Rows from block 9 of a small image classifier, named by matrix and row number. Rows with one number belong to one channel. Each number is 128 + 24 x the weight over its row's rms, rounded and kept within 0 to 255. All counts start at 0. Numbers have three digits each. After the name is the row's rms in percent of the matrix's.
After each channel's rows are labels from the 100 images, of 14976, where the channel reaches its highest value: "strongest on" is what is common among them. Only what is clearly more common there than usual is listed. The data: rendered roads seen from a driver's seat, with toy cars, trees and houses. In brackets: how many of the 100, against the usual share in percent.
# convs0: first 3x3 conv, stride 2 (model.blocks.9.convs.0.weight, 384x192x3x3, each kernel summed), inputs 64-127
# convs1: second 3x3 conv (model.blocks.9.convs.1.weight, 384x384x3x3, transposed, each kernel summed), outputs 64-127

convs0.206 103:137178140100166146117094105156116108081100147178130094115117145066107102138100118176123128207135144193156107141130136100067150116154115124138127115152136129124142124142186137089130093131126071
convs1.206 088:140114170138154126107100152087161134147122142097121160162121139076080110107131106127117120157138112101156135138120103178126119087167121130094130105082132113122110111120107152159146149228159125
strongest on: truck (84 vs 54.9); vehicles: two (82 vs 41.9)

convs0.195 099:153140108114121112127130109161106112126138143129136121087105115094121088095121127185160114156111091162137092149086148130094140134162100098100138161126129045119139128099127137145163128120122120
convs1.195 094:140096127116145126105176161097122097101111130137108111173111089097105093118088144150140128120111140110101144167097109115114133108148135049141098108139117106144122103109135182114142151110127103
strongest on: vehicles: two (100 vs 41.9)

convs0.250 108:158126165127109114072098135122093145106130103086113085094099129146094109111115159131116129162113108120152096124094187133159113151169109124143145090091150147138156130123115121119145130130085139
convs1.250 101:138152117102126131159148092115124155156118117136131106161133091162124115126145140109124152085126141134150131159143072133131146111136139078111148111125108140129122121167161067145123149197115109
strongest on: vehicles: one (100 vs 45.6)

convs0.169 092:142129137133115147113115108125104076130152158087107105142112126116145149121138104156212096136113091128141111139080131153114153121113089120110130114095129116136091169105120117178159116096115126
convs1.169 105:136108160113123121147140108105125108107141138124188134157107127102111109135102128107174157111102117127120124138114081150110124119102126084136128120137090127120116128108133125151133125127093100
strongest on: vehicles: two (78 vs 41.9)

convs0.56 095:096099115084128091146109094123172128168090076085136088172097086149100106168145098083141122103148093103102113120145125178155123116136141108125133158096139096126128114123092121142125130094125134
convs1.56 099:127123098107132142136128168124122117119129082131129121135117086111127135139146108094129143113123137126088161160133128093116112103153135115161143090163131096130113160101157127115137102112064141
strongest on: bends right (80 vs 33.1); vehicles: zero (34 vs 12.5)

convs0.337 102:176160102122119154115117124148093123121165144134121114093112136094157107085111107129188100176115089158167106144061158132112139148126115116096129114098151096117119126126120135119148117121122186
convs1.337 097:165117136090122106164161091076124081113124126127139122171145129109106136126095131125123149095084128109121129144121097118118127113105134076111115106134101142116103076104162147124120134119112092
strongest on: truck (83 vs 54.9); vehicles: two (78 vs 41.9); bends left (62 vs 34)

convs0.244 094:097106119081101102103100087116197123157096068106133140146098093165103099156166115092135126114129115114106110126145130155153128126122146103133125145085148114118144110111086123147127120109101143
convs1.244 097:116139101096134125138132138144129124116124081120114127139116065119119117131140121099143133116125126116099153178152114095113131130133130122136152098144137098122132145111160128123131084090059119
strongest on: bends right (65 vs 33.1); vehicles: zero (51 vs 12.5)

convs0.73 101:108161109139147140149129116144062114106130140153112133101123095091146107120124105160125114148108087164138110170113103116081161091149119109100122154104125034102126089118160132139130138128121113
convs1.73 091:167122120147150132121115132105135104135118128140124131187136114110078118134073102134129097121085159118102164153107097106080117085135104078121122109129076105109104113108112143092123155108149168
strongest on: vehicles: two (71 vs 41.9)

convs0.66 093:081089123090097094112099102108169149136114098059126124176111106169116090143147124074127104111144107118104100128146123145157140137148155075136143125103135104095138122111094119167137120118097117
convs1.66 098:123142108104115122131116151145125127115138093137128114145110069122148110118108106109144137126124126108113147155130115124125139119149134102132144089138138111135131153120175110129149090087061133
strongest on: bends right (91 vs 33.1); vehicles: zero (43 vs 12.5)

convs0.78 101:134132109116114113109149106166127090134129114120160136114102122093130084140130144211142142146118127182100108184105110129119150102136081109101118115138120067121121125120145131140160117107172120
convs1.78 104:111075112117150136115141186112116147100113135116110136135124119062111142094111156119145127109134123122127128156107152176125115140152143085148132122131115078145127125132123143160136098126125119
strongest on: vehicles: two (84 vs 41.9)

convs0.260 097:104143178168112129103120129120097150106118162161095113131126115058150082152106110118109106124126105141174139170079121104099152086116120154103104078150143114098107092132177128102136127123112099
convs1.260 085:136113144111178139115106107096126133152128137129136192154143152118090110088119101128129137140111109083163117106132112162114111124144113126121136122120084128119076122134098109109111107124145128
strongest on: bends right (75 vs 33.1); vehicles: two (68 vs 41.9)

convs0.199 102:098166167111138105138157128146081145139123148121145126111131099085130103142134116137094142119117104153152124175067113128136148132139113117108138091154122090114117112091148105093100137153083123
convs1.199 094:128162113126141142155100125101137158094127081086118119110146137142104122117142107113104122089122123164183135143152119182116089120118136148110135141126100141146098123206091077120090133151135100
strongest on: bends right (76 vs 33.1)

convs0.155 095:083085128092093092128097080105182155160119094072125124173095119180107098150153127092129108121143092134091115121143115136171139149151158081146140143105137111099165114112094114168146122131102132
convs1.155 096:116140115094109111142115157150123137119132110142133122144100067111153121108107115120143132129139118113109144174139098135124147131149129099126151097141130110150143162123171106117150103076068131
strongest on: bends right (84 vs 33.1); vehicles: zero (60 vs 12.5)

convs0.291 097:145139109102103108113119086168123096135123131151147137113110117091122092143120155209146139146108122170096123157106124156117150131146109100097131143140122058128125137102136132138170115119150134
convs1.291 105:122074104111120134110167190106129141089117130130119120153110108064115122122113149124168141110145125125124143170104145148123121121152136056158116109124126085155121121112123165126149114132129106
strongest on: vehicles: two (70 vs 41.9); bends left (60 vs 34)

convs0.228 088:093099139114094075143117100113191158134099091078132121175100135153106076159137144092129113115116107133100131113160130141145129162131163084114134146126096107117161147112094134167152125124098130
convs1.228 099:131134094095120119117104176163130139098144114145129132155104076109127103115120100085154137103151123121108147153139122138125126114155117093136148087141132097131132162116197104118151099100079122
strongest on: vehicles: one (94 vs 45.6)

convs0.320 096:136108142140146103179138123118167147115111121170121133116095120120109096135094164134106095147081120138139134129172121106107110143121165121094134134144090081154127115126124132140158153101125091
convs1.320 102:140131096108172157129104201122118131112121144149130164162115091120101112104111104099129146093141135114120155140097147138141126114158114076135151107119127098112129173106148111117131117108114160
strongest on: vehicles: one (88 vs 45.6); bends left (62 vs 34)

convs0.263 099:100152149128118138121150109120061157135129178139129139120118092130170106143116102124105149113102114143148137153088080136126151091116101139089115078160143082109138133091174120121102154152101107
convs1.263 101:119125127137144177121102141108123115118109090110125138103159145137114132080117090126106126123145138115166136107159117174118073115116122141100125137075092137113079122171063089112089118115127126
strongest on: vehicles: two (98 vs 41.9)